Weights of a small image classifier.
Model: 32-pixel images, arch vit, norm layernorm, patch size [4, 4], layers 10.
Training: soap at rate 0.002, 23900 steps.
Data: 97500 training examples, 62.8 epochs.
Rows from block 7, named by matrix and row number. Rows with one number belong to one neuron. Each number is 50 + 10 x the weight over its row's rms, rounded and kept within 0 to 99. All counts start at 0. After the name is the row's rms in percent of the matrix's.
# gate: MLP gate (model.blocks.7.mlp.gate.weight, 416x160), inputs 0-159
# fc1: MLP up (model.blocks.7.mlp.fc1.weight, 416x160), inputs 0-159
# fc2: MLP down (model.blocks.7.mlp.fc2.weight, 160x416, transposed), outputs 0-159
gate.261 102:56 59 70 57 50 22 51 51 42 53 50 43 40 50 31 43 43 51 53 41 45 62 48 66 67 50 43 38 55 51 53 33 37 50 51 55 64 61 55 67 53 46 47 36 70 48 50 55 46 49 49 44 60 32 42 37 55 36 58 49 57 51 29 57 63 65 58 43 44 55 67 43 50 27 50 54 55 31 43 41 48 53 39 60 53 52 32 55 34 64 43 59 63 64 47 60 30 48 60 26 61 41 50 43 57 57 55 37 41 42 48 45 52 53 55 57 48 46 58 67 34 47 59 68 52 42 44 54 50 32 53 53 40 53 45 55 63 67 40 62 51 48 44 38 42 71 47 43 60 59 44 47 38 42 61 49 42 47 60 65
fc1.261 092:56 38 58 30 60 66 41 34 42 52 64 40 48 31 59 53 44 48 46 49 50 49 49 61 65 39 50 46 45 33 51 51 41 61 58 55 50 47 30 55 63 51 29 48 47 62 54 68 58 43 66 65 46 57 51 43 27 46 68 46 48 50 43 51 74 62 58 54 59 52 63 44 43 33 33 52 52 41 60 65 33 38 41 53 41 42 47 54 41 60 64 34 41 39 45 47 43 63 40 52 45 47 52 42 49 46 53 68 51 39 56 50 60 59 39 52 43 28 65 37 47 48 55 40 54 44 52 45 43 40 47 52 30 45 55 64 47 56 53 51 64 62 33 58 36 53 41 37 52 54 35 35 57 57 66 32 46 57 53 37
fc2.261 101:56 50 52 50 40 33 57 28 34 48 54 48 56 66 33 67 62 50 63 51 58 37 64 46 41 61 50 48 39 55 45 59 46 64 34 35 54 64 54 45 59 48 52 43 60 47 73 39 67 59 60 48 54 39 69 46 53 49 52 56 45 55 57 52 38 63 56 56 60 62 48 45 71 58 35 40 58 65 57 44 60 62 55 48 44 59 48 41 50 43 55 53 48 57 52 52 34 31 45 54 41 39 38 38 37 59 58 56 47 59 62 35 56 56 54 43 42 47 20 62 56 69 34 52 38 53 53 53 55 52 58 53 66 36 63 47 44 47 65 64 34 42 43 60 57 55 51 63 53 58 57 48 36 47 43 35 39 28 55 46
gate.262 100:55 37 48 48 63 38 69 63 62 44 39 42 53 64 58 39 49 50 40 36 68 46 52 62 48 52 55 36 56 28 44 55 62 64 40 47 51 41 57 59 64 53 42 31 21 36 51 47 50 46 51 51 39 47 39 38 65 51 60 48 71 71 39 51 40 51 59 32 51 44 54 52 52 51 70 56 53 47 30 56 58 54 52 62 50 43 51 43 50 41 49 30 23 46 47 53 55 40 35 45 57 53 47 60 40 58 38 31 56 53 28 60 43 63 54 49 62 45 42 49 56 57 42 48 48 49 40 41 53 67 37 58 51 42 57 38 52 53 54 63 52 42 37 51 60 58 50 50 45 47 57 53 46 65 65 52 27 45 52 33
fc1.262 104:56 45 47 47 52 43 58 66 60 39 50 50 59 71 41 46 30 40 54 42 53 51 53 53 63 42 53 44 58 62 47 67 70 72 41 59 54 44 56 49 44 59 41 43 37 67 42 47 56 51 34 54 60 35 45 25 44 38 40 46 65 69 58 51 61 45 59 41 60 48 52 37 40 51 76 47 47 39 50 50 68 56 40 55 44 45 43 35 45 44 42 36 40 40 40 55 42 42 43 57 62 39 27 54 48 69 47 39 43 46 32 54 37 51 56 52 66 47 47 61 56 47 41 43 40 59 49 54 55 60 58 49 60 62 45 42 78 64 55 60 49 54 32 64 30 58 61 56 56 57 52 52 40 61 53 60 53 54 50 49
fc2.262 104:46 55 51 63 44 44 62 43 56 57 48 51 45 41 38 28 63 60 21 40 55 28 46 53 44 52 65 45 46 42 67 40 49 50 45 53 55 44 60 48 59 34 66 33 58 78 67 41 62 50 53 53 57 40 45 55 59 40 60 50 49 40 51 58 40 48 40 44 29 59 50 41 41 57 40 63 26 45 36 41 63 47 59 40 54 47 54 63 52 51 65 62 66 55 44 53 44 46 44 52 56 66 43 49 41 51 51 44 51 70 43 45 52 43 48 52 37 64 48 60 56 49 48 65 46 47 39 47 42 48 46 65 57 38 62 31 64 57 48 66 47 48 66 49 57 31 65 50 34 47 61 45 47 67 42 62 54 29 51 43
gate.263 087:57 40 28 47 36 45 40 36 32 34 43 59 48 60 64 58 52 60 48 49 36 54 53 37 39 51 55 44 49 33 51 44 51 35 53 42 45 57 42 39 59 37 38 45 53 68 43 53 44 44 45 48 62 49 49 50 32 47 41 38 48 39 46 57 67 48 52 54 44 48 60 57 54 44 49 54 44 51 54 68 59 46 69 41 69 50 54 54 65 48 44 54 49 64 73 44 37 58 61 51 43 45 49 52 44 64 59 46 36 48 32 58 57 67 60 30 44 51 54 30 52 47 58 38 41 48 60 42 62 60 47 35 60 43 55 47 48 61 51 62 48 51 51 60 50 31 21 69 55 42 53 71 42 45 55 67 53 48 30 70
fc1.263 087:57 61 48 60 51 60 49 32 50 45 49 67 37 59 50 50 35 61 49 51 60 30 41 45 41 48 43 33 58 66 53 56 42 60 40 49 47 50 51 64 48 55 56 55 42 42 48 56 55 34 49 44 54 60 49 38 74 62 54 67 52 63 73 39 50 45 36 39 60 47 47 43 47 77 52 64 63 32 43 49 48 32 46 46 50 42 31 62 45 61 54 33 53 61 50 53 65 43 31 34 51 52 65 56 49 44 48 51 60 44 63 51 54 67 49 48 68 55 61 39 44 44 29 63 47 56 42 65 43 50 67 73 35 46 45 38 45 44 59 55 52 58 44 53 48 59 45 30 47 56 41 38 49 45 44 62 35 61 55 60
fc2.263 089:63 43 72 51 66 41 42 47 42 71 40 36 54 41 52 69 40 50 35 78 55 68 58 47 51 51 65 45 54 44 41 47 57 50 53 56 49 41 49 46 51 51 40 60 48 48 58 65 54 15 43 60 47 39 63 50 43 58 55 49 49 50 47 51 36 28 87 55 52 39 68 48 54 48 49 42 44 58 39 50 56 44 56 62 52 40 53 59 48 63 48 56 49 57 60 52 57 47 67 58 35 62 44 69 41 44 69 45 58 40 63 65 45 35 55 33 45 46 54 39 48 40 41 40 57 42 49 42 42 38 54 59 62 62 54 46 52 52 58 60 45 54 51 56 56 57 41 34 45 51 46 41 56 41 54 57 52 66 48 35
gate.264 080:46 46 63 56 59 62 62 68 39 46 57 47 36 49 65 58 56 63 47 40 54 51 64 44 48 55 58 60 67 46 27 39 58 69 55 40 45 42 46 39 54 53 57 35 53 53 37 40 42 56 43 52 45 46 60 48 39 37 36 76 53 54 33 42 45 52 61 55 55 62 51 49 48 46 67 45 52 53 48 26 44 56 57 37 36 50 60 52 47 41 67 53 64 35 50 63 64 48 54 55 41 48 50 34 38 38 57 39 37 68 46 52 57 55 59 43 44 69 50 45 56 43 60 55 64 37 50 55 47 56 35 62 46 66 51 48 51 76 58 55 66 48 59 45 56 46 46 49 68 58 30 74 51 39 51 38 61 52 46 35
fc1.264 080:49 29 30 46 40 75 44 74 41 40 45 56 46 56 41 54 56 59 43 39 48 63 46 44 51 52 55 71 55 48 54 56 68 56 45 55 30 42 67 50 50 62 65 55 51 55 40 49 52 60 37 37 59 30 45 78 55 36 38 63 56 56 41 42 60 42 49 50 64 47 42 66 65 53 50 70 48 50 59 40 38 32 52 43 44 36 57 40 52 49 53 54 57 49 47 45 51 52 35 51 49 43 57 52 32 62 54 43 34 71 51 44 41 54 60 42 31 54 43 47 55 43 52 49 50 51 58 47 38 47 17 51 48 67 47 36 60 49 58 45 60 49 51 46 69 45 51 63 50 62 43 60 53 51 52 54 46 37 55 56
fc2.264 080:46 66 58 40 55 31 68 60 36 57 62 54 36 78 61 54 39 61 49 57 60 47 41 47 64 46 62 66 37 40 51 31 57 50 61 46 48 35 55 52 28 55 40 48 57 53 45 44 36 47 63 54 66 48 60 42 44 54 39 61 53 54 40 36 53 45 41 66 71 63 50 60 37 39 55 30 50 45 44 36 37 50 42 59 50 55 43 37 50 48 63 59 56 49 45 53 51 56 46 59 65 38 56 53 49 44 49 37 60 50 50 58 66 62 38 67 51 58 56 57 50 46 44 54 59 36 52 36 38 47 42 57 48 58 56 55 41 35 54 60 49 29 59 56 47 32 44 73 63 46 47 54 38 58 47 45 62 64 29 53
gate.265 099:61 38 51 45 53 47 31 46 45 60 47 63 49 61 58 57 58 57 42 47 60 48 52 49 42 40 51 44 46 61 51 56 40 51 52 36 61 63 38 37 46 48 62 32 52 44 50 60 51 47 44 68 41 37 39 59 64 52 47 46 53 67 54 41 28 40 53 65 37 47 38 57 41 46 49 44 45 57 54 50 42 32 47 58 52 55 54 55 47 50 48 74 40 44 52 50 44 78 57 55 44 57 39 60 55 63 44 41 32 65 80 61 48 50 60 69 49 60 42 76 46 44 56 50 42 58 50 51 29 57 31 57 43 51 47 38 60 45 47 48 79 50 51 64 34 50 57 50 52 35 57 42 52 45 60 52 67 29 54 45
fc1.265 100:60 66 56 47 70 65 50 40 53 52 46 60 59 51 54 45 71 49 61 39 65 55 42 52 56 53 50 55 45 59 68 49 37 56 50 63 51 46 49 49 46 54 50 59 56 34 47 59 49 42 56 70 46 47 48 66 53 52 38 69 50 39 30 61 45 31 66 54 50 32 50 54 56 58 34 43 69 33 62 50 54 58 53 49 69 53 64 45 65 68 36 50 31 44 45 54 68 58 39 55 54 41 48 54 56 27 58 50 55 62 53 36 64 70 59 42 59 53 39 41 46 58 62 60 31 56 37 58 50 45 22 42 55 67 36 55 48 48 41 48 51 40 41 45 55 39 50 47 47 66 43 42 59 36 50 49 42 50 60 50
fc2.265 107:61 57 53 48 48 40 56 46 54 55 36 68 48 29 45 28 41 47 51 39 43 49 63 34 44 66 62 61 40 58 51 64 54 56 33 64 42 41 63 46 43 43 59 45 53 50 63 31 50 46 40 54 41 61 69 40 51 45 28 49 48 52 55 60 53 43 53 41 76 29 26 59 68 37 42 39 42 55 46 55 45 41 50 50 45 59 39 54 43 46 65 46 56 44 47 45 55 41 51 34 45 57 43 46 56 56 50 58 46 52 62 62 65 46 71 35 55 56 49 57 38 33 65 57 51 57 48 53 33 60 59 41 42 41 54 50 59 58 47 25 36 48 47 63 51 67 54 58 59 63 62 47 65 39 38 41 54 52 55 41
gate.266 101:64 53 41 36 49 53 33 70 61 49 52 29 67 66 56 39 44 36 35 54 51 39 44 42 66 55 57 58 45 58 51 35 57 46 49 64 64 68 47 43 59 55 35 66 58 49 41 61 41 48 42 43 53 34 44 40 44 52 44 36 44 41 39 58 31 54 44 36 65 68 77 60 56 47 70 55 53 48 76 44 42 49 56 41 48 56 49 53 46 40 59 46 49 54 44 44 38 55 58 51 42 36 38 63 37 65 42 46 34 44 51 57 48 68 50 49 52 49 50 45 60 62 43 25 45 68 44 51 55 56 44 51 62 60 37 58 42 53 46 61 52 43 47 48 31 47 51 51 62 58 52 34 42 51 43 44 29 48 54 53
fc1.266 094:35 63 40 52 53 37 62 48 36 70 38 60 30 53 46 40 49 51 62 62 50 46 57 59 45 48 64 57 56 62 57 57 49 57 46 38 48 53 65 50 39 54 63 41 35 56 51 48 50 39 49 71 41 42 61 52 53 52 51 53 52 58 61 49 28 54 34 56 51 40 47 57 50 48 20 47 59 29 39 60 57 44 39 62 55 57 49 63 42 73 37 43 56 33 46 51 65 41 33 40 58 54 29 62 63 42 55 61 51 42 51 31 59 56 38 60 64 45 48 47 47 27 39 58 44 56 63 51 59 53 56 48 40 44 45 34 41 57 48 47 67 39 48 44 62 65 64 51 39 39 44 49 50 46 41 34 64 42 57 51
fc2.266 104:79 44 54 58 43 49 55 47 54 41 58 59 58 32 53 60 52 52 36 50 62 49 55 36 52 53 40 40 60 56 59 43 45 17 47 42 54 40 60 50 35 63 46 56 71 49 67 61 44 45 39 45 40 36 40 52 56 55 39 48 52 69 41 41 43 46 56 56 57 61 35 38 57 46 53 52 39 38 38 66 52 35 39 61 58 42 57 70 40 44 43 55 60 37 43 48 47 50 29 53 57 39 44 52 49 42 53 49 59 35 62 58 37 47 66 50 66 36 47 69 47 43 47 28 65 36 33 56 55 36 64 40 55 53 48 46 53 50 40 57 43 34 51 63 45 58 48 48 49 49 47 50 50 65 54 61 46 60 31 36
gate.267 102:56 53 71 59 74 42 55 51 50 52 30 55 44 36 52 51 58 53 46 31 64 61 39 44 56 47 58 36 63 62 65 45 52 45 50 33 64 39 46 58 30 48 33 47 39 48 56 38 51 66 42 41 43 37 36 44 45 48 55 63 53 50 56 48 41 52 35 62 54 47 59 64 34 50 58 28 68 48 49 48 54 54 48 56 57 49 59 61 50 43 44 54 43 43 54 56 57 37 48 35 65 55 30 54 70 51 44 52 53 56 40 45 56 52 34 49 61 44 37 73 52 54 40 52 48 68 61 49 38 53 45 46 57 34 59 28 44 44 56 42 65 50 70 42 47 62 51 59 58 61 42 67 54 63 36 57 50 60 60 40
fc1.267 108:53 46 59 54 41 54 37 56 44 32 55 48 64 52 52 46 61 46 50 56 46 49 65 34 52 37 43 59 40 53 45 52 62 48 28 54 58 47 55 58 58 50 60 58 54 45 38 43 56 55 43 56 61 55 39 53 30 49 56 47 48 32 49 32 52 40 49 36 58 64 37 41 53 49 46 71 45 59 73 68 72 67 58 61 47 50 42 41 49 26 72 42 59 47 39 44 52 46 43 50 36 65 50 60 37 44 58 44 39 58 57 37 57 43 41 53 29 65 71 38 48 42 61 46 56 45 42 19 53 57 38 45 50 46 55 48 42 59 37 50 55 68 47 46 43 52 47 47 33 45 36 40 57 49 45 33 37 46 37 55
fc2.267 106:49 56 45 42 48 71 64 31 47 63 64 57 68 58 37 44 38 56 60 48 56 65 47 54 56 42 54 53 59 67 37 56 38 43 32 49 45 45 52 57 36 55 59 30 56 42 42 54 60 41 34 64 44 58 42 39 52 57 55 42 37 49 50 29 50 36 39 48 56 59 41 40 25 49 36 39 56 46 55 49 59 45 50 69 51 59 49 53 51 74 68 47 47 43 62 67 52 52 37 53 46 63 56 41 72 44 54 53 46 44 66 55 63 34 62 51 35 39 55 54 40 54 52 63 59 42 53 54 41 61 55 38 42 56 68 49 58 49 42 60 60 53 45 36 41 50 34 55 39 64 42 46 63 70 32 49 54 46 42 55
gate.268 102:60 59 55 53 63 30 47 40 33 67 39 48 41 54 63 48 51 57 36 61 47 71 41 45 38 57 57 68 48 51 46 47 49 33 55 41 55 27 56 38 67 44 65 62 49 33 50 30 68 51 43 40 33 42 49 41 44 44 53 27 55 38 55 55 58 48 36 44 61 45 66 41 34 54 45 39 65 63 51 41 66 45 47 51 52 46 52 53 44 53 51 45 48 53 45 55 64 49 55 41 52 40 55 58 54 49 61 59 34 59 68 46 53 29 53 44 29 61 42 56 23 67 49 53 39 48 47 60 46 63 51 70 56 47 46 49 50 41 42 43 62 65 35 60 49 50 58 47 56 47 69 48 47 45 39 61 44 56 51 45
fc1.268 104:46 69 68 41 39 42 48 39 65 43 35 48 46 63 68 41 33 61 36 56 42 42 42 42 35 61 48 51 57 62 55 46 51 47 59 52 69 50 56 59 54 37 46 45 54 51 33 51 47 57 39 42 38 58 43 52 37 40 48 48 64 39 48 49 63 40 45 34 48 46 49 51 34 36 54 43 60 52 65 44 56 52 48 61 37 31 59 48 45 53 49 48 49 51 43 44 48 69 70 38 55 50 33 52 42 70 59 49 67 66 55 29 53 49 61 45 42 49 57 46 50 47 45 55 47 39 60 73 52 31 58 58 48 49 73 39 47 57 44 56 61 43 45 56 61 51 48 58 42 56 70 41 82 39 39 53 43 37 48 37
fc2.268 112:57 44 63 48 52 78 50 60 45 30 35 49 64 52 48 48 52 73 50 49 54 51 66 54 50 52 34 61 38 49 66 32 38 47 43 34 50 54 43 52 54 47 64 53 35 66 36 48 61 46 35 56 35 58 47 46 43 40 52 59 43 63 57 45 70 26 50 58 58 59 36 33 50 42 51 66 44 56 44 42 26 47 69 54 47 53 39 80 42 47 50 50 55 53 49 65 28 47 42 55 35 57 49 63 38 53 54 36 54 55 54 62 41 61 52 54 50 42 49 41 47 45 48 55 61 41 53 39 42 44 60 57 48 55 38 52 43 48 58 46 64 69 42 60 53 47 41 40 67 48 35 35 45 50 44 47 55 52 55 38
gate.269 107:40 54 64 51 43 50 54 55 54 53 38 48 60 37 45 51 62 47 52 44 50 51 57 56 46 58 54 44 56 43 43 52 48 66 53 56 40 38 59 46 54 50 27 65 51 54 51 44 45 70 50 53 33 61 56 55 36 51 38 53 51 41 40 54 53 53 70 65 49 43 54 42 49 43 42 49 32 35 45 50 44 62 50 56 31 44 48 56 38 44 42 57 34 46 53 46 42 48 53 62 58 75 64 36 57 33 53 54 75 54 46 47 58 58 50 53 37 56 55 68 54 63 45 66 43 51 49 39 60 31 54 42 60 77 71 61 41 55 59 60 42 48 57 42 40 48 69 60 52 35 69 72 54 43 33 49 50 65 26 44
fc1.269 106:50 49 47 48 47 48 54 36 56 64 56 43 46 30 53 52 39 51 51 36 56 70 44 31 56 49 67 56 54 52 46 51 50 57 54 51 40 44 54 36 34 65 52 63 46 60 34 31 48 55 60 51 61 40 49 54 47 65 54 33 41 47 62 41 64 61 72 45 39 43 41 33 77 63 41 50 42 45 51 61 65 43 37 63 29 60 38 56 34 60 39 48 36 54 44 51 56 26 47 63 50 59 43 49 43 45 52 60 50 33 57 41 60 47 38 51 49 52 45 63 54 52 55 63 63 44 48 50 49 40 50 58 56 44 67 45 47 55 56 36 48 45 55 61 43 35 64 46 60 48 61 74 55 59 44 45 55 68 26 41
fc2.269 108:46 61 44 37 44 62 35 55 58 52 52 40 59 45 55 59 40 57 46 48 32 39 50 57 54 51 58 37 47 65 54 70 40 54 48 27 51 62 35 47 34 48 59 57 43 52 50 48 54 71 75 47 51 33 35 50 47 59 57 70 67 59 45 40 35 51 45 42 43 42 35 35 62 50 47 53 45 55 52 45 41 43 50 47 62 41 45 43 66 46 56 58 59 54 54 41 46 53 63 41 39 49 48 45 43 61 61 53 46 24 63 41 45 43 61 42 52 60 45 37 35 47 55 44 49 37 49 36 59 28 48 47 62 76 53 61 55 33 70 60 59 49 65 35 50 55 70 57 59 59 49 51 59 52 56 49 67 66 42 54
gate.270 106:23 55 69 58 55 50 45 54 55 49 36 47 39 49 66 33 57 45 45 55 38 64 44 58 37 57 45 43 39 49 47 49 49 48 41 60 58 51 55 38 43 41 55 45 38 68 59 49 57 36 38 33 55 43 36 63 51 46 50 51 50 51 60 33 47 61 48 54 51 46 35 52 58 51 46 69 62 49 62 54 68 49 29 66 59 45 52 32 46 39 55 66 69 63 58 47 49 59 40 55 28 77 57 73 64 25 47 45 43 55 61 50 54 44 49 52 37 50 56 52 32 56 59 47 42 51 60 45 33 50 56 41 48 52 47 41 50 65 62 64 49 42 45 68 53 47 32 46 47 42 46 48 58 56 53 54 49 25 49 43
fc1.270 110:31 50 58 52 43 49 58 44 58 69 64 52 56 42 51 45 68 47 30 48 43 33 39 39 57 60 44 25 53 38 74 58 50 46 52 49 44 42 66 54 53 62 41 49 54 42 44 63 53 49 62 49 38 62 58 74 55 43 50 63 46 63 39 56 58 57 76 67 55 34 34 47 59 41 54 42 61 53 52 60 45 55 59 50 52 57 64 47 28 52 51 44 57 45 46 51 52 31 57 42 50 58 37 64 55 50 46 54 40 44 40 55 40 38 59 55 47 42 41 40 37 52 52 65 54 45 60 49 39 34 55 60 43 55 57 72 51 56 49 65 57 50 65 57 23 54 38 41 56 55 49 46 65 66 40 35 54 51 38 56
fc2.270 109:53 44 53 51 59 62 56 59 36 38 32 47 56 56 59 51 49 67 41 43 61 56 42 38 50 45 68 50 60 64 46 49 47 51 33 39 29 55 70 55 67 56 49 52 47 41 46 40 47 38 39 47 59 44 63 55 48 47 44 36 75 36 55 44 35 47 18 46 55 53 36 49 40 52 52 50 37 53 46 57 28 48 45 50 51 50 56 49 54 64 47 43 70 49 52 54 36 44 47 80 42 55 52 55 62 53 52 49 53 49 50 48 62 50 48 32 56 61 38 43 42 47 59 35 64 44 46 61 55 49 51 58 50 50 48 46 58 49 67 38 50 35 38 36 33 66 51 66 58 45 65 58 58 69 58 48 43 58 76 43
gate.271 105:59 49 46 53 55 66 57 53 46 48 69 39 47 42 47 65 56 30 39 24 37 62 48 45 58 45 50 49 29 65 54 64 42 45 52 45 46 51 59 30 43 47 43 44 57 45 48 50 45 43 50 12 59 61 56 52 34 45 35 40 50 67 51 57 46 36 63 53 42 58 51 65 48 48 41 44 50 47 52 48 61 56 60 48 42 49 51 55 59 38 33 46 38 43 63 51 33 53 57 50 45 39 50 60 50 48 42 50 53 36 32 39 51 58 49 62 59 56 42 45 38 44 45 44 35 85 50 43 58 39 51 64 37 50 38 70 54 48 49 55 40 59 53 32 59 46 56 58 54 56 56 44 40 41 51 41 44 71 48 69
fc1.271 092:52 47 33 41 40 37 36 43 68 53 39 58 50 60 37 52 63 62 56 65 48 59 66 60 43 46 45 53 60 34 52 44 46 49 44 55 54 67 32 74 43 40 65 40 53 39 44 51 54 48 60 64 41 36 63 53 65 40 71 48 48 57 54 58 56 62 48 43 55 50 47 51 34 52 51 64 50 59 71 32 32 57 40 60 58 56 47 31 57 52 53 50 68 68 42 51 59 67 45 51 53 29 58 43 50 54 59 44 36 59 38 49 68 48 53 48 42 43 33 51 45 65 57 37 58 42 42 60 44 67 37 47 61 44 54 61 61 52 41 53 47 52 38 55 52 41 53 43 53 56 40 42 40 49 59 64 57 26 61 42
fc2.271 094:36 54 58 61 53 42 54 60 50 41 59 44 45 77 55 56 50 62 63 38 67 61 41 41 38 48 43 43 74 51 49 40 63 70 50 52 54 63 39 46 57 66 68 46 53 46 45 47 59 40 55 58 41 33 52 53 47 59 49 54 35 58 54 44 49 40 30 42 40 49 30 39 57 55 57 52 36 27 23 58 47 38 51 60 45 40 40 58 33 49 42 36 47 51 54 50 49 49 58 40 48 56 42 56 50 44 40 48 56 49 58 38 45 52 37 53 72 50 65 58 73 49 48 44 53 42 29 47 43 61 51 44 58 65 60 53 54 61 53 55 61 55 48 45 37 77 48 55 40 61 39 40 50 50 31 53 43 35 55 53
gate.272 102:54 27 57 50 58 48 64 32 57 40 42 68 53 39 58 61 52 44 47 57 55 66 45 44 41 44 57 47 44 43 39 39 60 65 61 58 58 40 48 42 52 54 65 57 54 41 50 42 78 54 41 71 40 54 61 42 55 49 50 44 45 58 49 39 54 57 51 49 28 52 68 49 31 48 35 56 75 39 45 57 51 34 54 46 51 41 54 37 30 59 43 63 47 53 46 38 50 38 26 47 47 57 51 54 69 41 65 40 40 54 50 43 55 39 55 42 64 56 60 56 53 57 54 54 46 37 53 56 46 56 63 55 57 47 42 41 43 57 50 41 59 26 52 43 49 60 65 43 59 42 45 76 47 49 66 58 31 64 45 59
fc1.272 095:36 67 48 41 55 50 33 56 60 62 59 37 62 42 56 61 43 56 61 59 55 33 47 54 49 52 50 49 46 50 77 62 44 41 29 48 40 50 54 49 45 59 55 45 57 54 50 54 42 53 50 34 61 41 31 49 67 47 55 70 66 37 56 38 38 47 55 63 63 47 34 58 64 47 63 43 37 64 58 41 59 61 44 50 52 52 40 63 55 49 63 34 71 52 63 66 48 61 70 62 50 55 48 53 45 65 50 61 50 46 31 53 52 62 55 56 40 50 41 53 62 41 61 51 56 50 42 49 52 34 34 42 55 56 63 53 57 38 47 55 48 62 51 50 64 44 55 68 40 71 44 16 43 52 41 45 51 45 47 54
fc2.272 102:53 47 61 53 49 30 55 60 58 53 37 32 55 55 48 32 44 55 39 61 53 49 47 68 60 67 48 71 57 52 53 42 38 30 66 54 46 60 56 56 46 61 44 43 42 64 63 48 46 45 55 36 39 42 42 45 35 32 37 51 51 53 41 54 62 44 50 38 42 69 52 67 46 41 59 66 58 45 40 51 54 43 63 66 35 42 40 36 52 51 58 42 46 47 57 61 31 48 67 42 67 54 35 43 42 43 38 42 49 51 40 62 51 58 61 58 54 56 38 49 50 63 31 57 54 30 50 60 52 58 47 52 57 58 33 77 50 57 25 42 45 52 35 52 48 61 53 43 60 59 71 46 58 45 50 57 57 43 57 47
gate.273 104:39 49 57 44 40 47 63 55 48 52 69 49 49 65 53 39 45 50 54 43 45 46 47 40 63 41 58 57 54 51 51 33 59 46 35 48 59 59 29 45 42 54 50 42 48 63 69 39 42 68 38 63 56 58 55 47 36 51 44 45 42 55 47 38 52 50 47 30 71 56 61 55 33 44 66 52 47 60 53 52 55 41 51 47 55 62 51 50 47 49 24 52 55 51 58 59 37 36 50 58 42 56 37 55 43 63 34 56 53 44 59 31 40 67 74 39 40 35 67 33 40 49 48 41 51 60 55 64 38 61 36 29 49 45 55 33 40 56 62 45 69 39 51 46 55 34 47 59 54 46 67 50 39 59 69 48 55 38 48 33
fc1.273 107:63 59 42 53 41 55 47 48 56 40 45 52 74 57 38 46 57 35 59 40 41 38 58 45 61 54 48 50 46 58 46 57 43 59 57 58 55 39 39 34 50 39 49 52 52 63 49 48 50 61 46 50 58 40 40 49 42 49 81 45 46 54 65 44 47 56 64 58 58 66 53 36 61 55 38 71 43 55 67 46 71 39 52 51 65 69 31 50 51 45 29 51 42 52 46 69 36 14 56 41 49 40 47 53 31 49 31 53 53 45 46 50 41 42 63 63 47 47 50 50 51 56 56 59 49 42 61 56 42 40 37 56 35 47 56 52 49 39 68 50 64 63 38 44 49 73 55 38 57 48 33 58 47 47 53 43 41 50 55 57
fc2.273 112:43 52 67 55 52 56 34 60 47 48 35 63 67 55 39 57 44 50 69 51 65 39 37 58 41 36 44 33 55 36 55 47 25 48 30 45 47 47 42 37 64 44 34 71 53 61 40 47 35 44 48 47 63 51 55 50 57 59 59 47 41 50 49 56 71 30 66 47 56 42 51 43 62 51 60 57 60 42 40 44 55 62 38 61 51 34 62 48 46 42 44 49 61 52 43 54 36 53 55 60 46 66 56 57 64 43 46 49 57 50 45 72 57 40 56 30 54 36 38 44 53 67 59 30 52 54 36 42 50 57 53 40 33 40 57 49 41 48 42 51 45 58 63 71 57 52 55 49 43 58 57 45 56 38 51 44 69 52 54 31
gate.275 124:59 66 56 48 68 40 69 47 39 40 52 44 66 52 52 69 48 53 51 49 70 46 49 44 40 63 35 40 71 38 49 64 32 44 41 35 40 45 43 56 46 43 36 54 54 45 44 37 58 51 49 46 60 37 53 50 64 48 51 48 41 40 39 42 63 41 47 48 54 35 29 40 53 54 53 56 60 40 71 47 49 52 49 38 48 39 46 43 53 57 45 31 31 47 47 50 51 34 64 40 46 76 24 54 52 42 44 38 42 49 69 46 53 59 64 57 52 55 43 34 54 48 61 66 49 62 51 69 50 42 51 54 38 49 48 54 45 50 61 60 46 58 51 71 32 51 59 52 34 37 61 69 60 54 47 58 52 54 60 49
fc1.275 117:56 51 51 63 31 46 38 50 65 45 54 46 39 44 50 54 31 44 66 52 53 41 56 55 60 53 56 41 54 37 58 45 58 51 47 53 61 56 44 35 53 59 60 52 42 29 58 36 37 61 65 44 57 60 51 80 54 55 67 51 50 55 29 42 52 59 52 44 50 42 40 35 48 35 54 43 61 65 56 44 60 60 57 52 26 46 52 48 54 53 49 52 63 51 43 50 39 45 70 45 44 45 49 60 42 54 45 59 45 39 56 63 57 57 52 47 58 64 71 49 33 51 62 59 55 46 64 40 53 39 51 63 54 61 45 42 51 43 55 47 24 76 41 49 52 41 29 64 41 26 52 61 52 42 41 56 67 36 50 44
fc2.275 114:48 46 66 37 55 70 45 62 59 56 58 52 66 61 68 49 53 42 55 48 54 63 48 48 49 41 55 54 63 66 71 44 61 44 38 45 73 45 46 58 60 46 42 65 50 46 56 46 61 42 58 59 45 48 42 35 51 53 72 40 39 33 58 38 63 58 31 41 46 61 51 53 56 55 50 58 41 65 61 54 43 32 75 49 60 47 51 38 43 49 35 46 67 47 52 47 64 36 47 46 56 45 46 55 43 44 45 43 63 37 28 45 66 50 49 31 47 42 59 54 60 66 66 34 58 43 32 26 55 45 55 56 65 48 39 54 71 51 44 51 55 46 46 52 51 58 32 56 48 35 34 52 44 51 54 49 47 58 48 49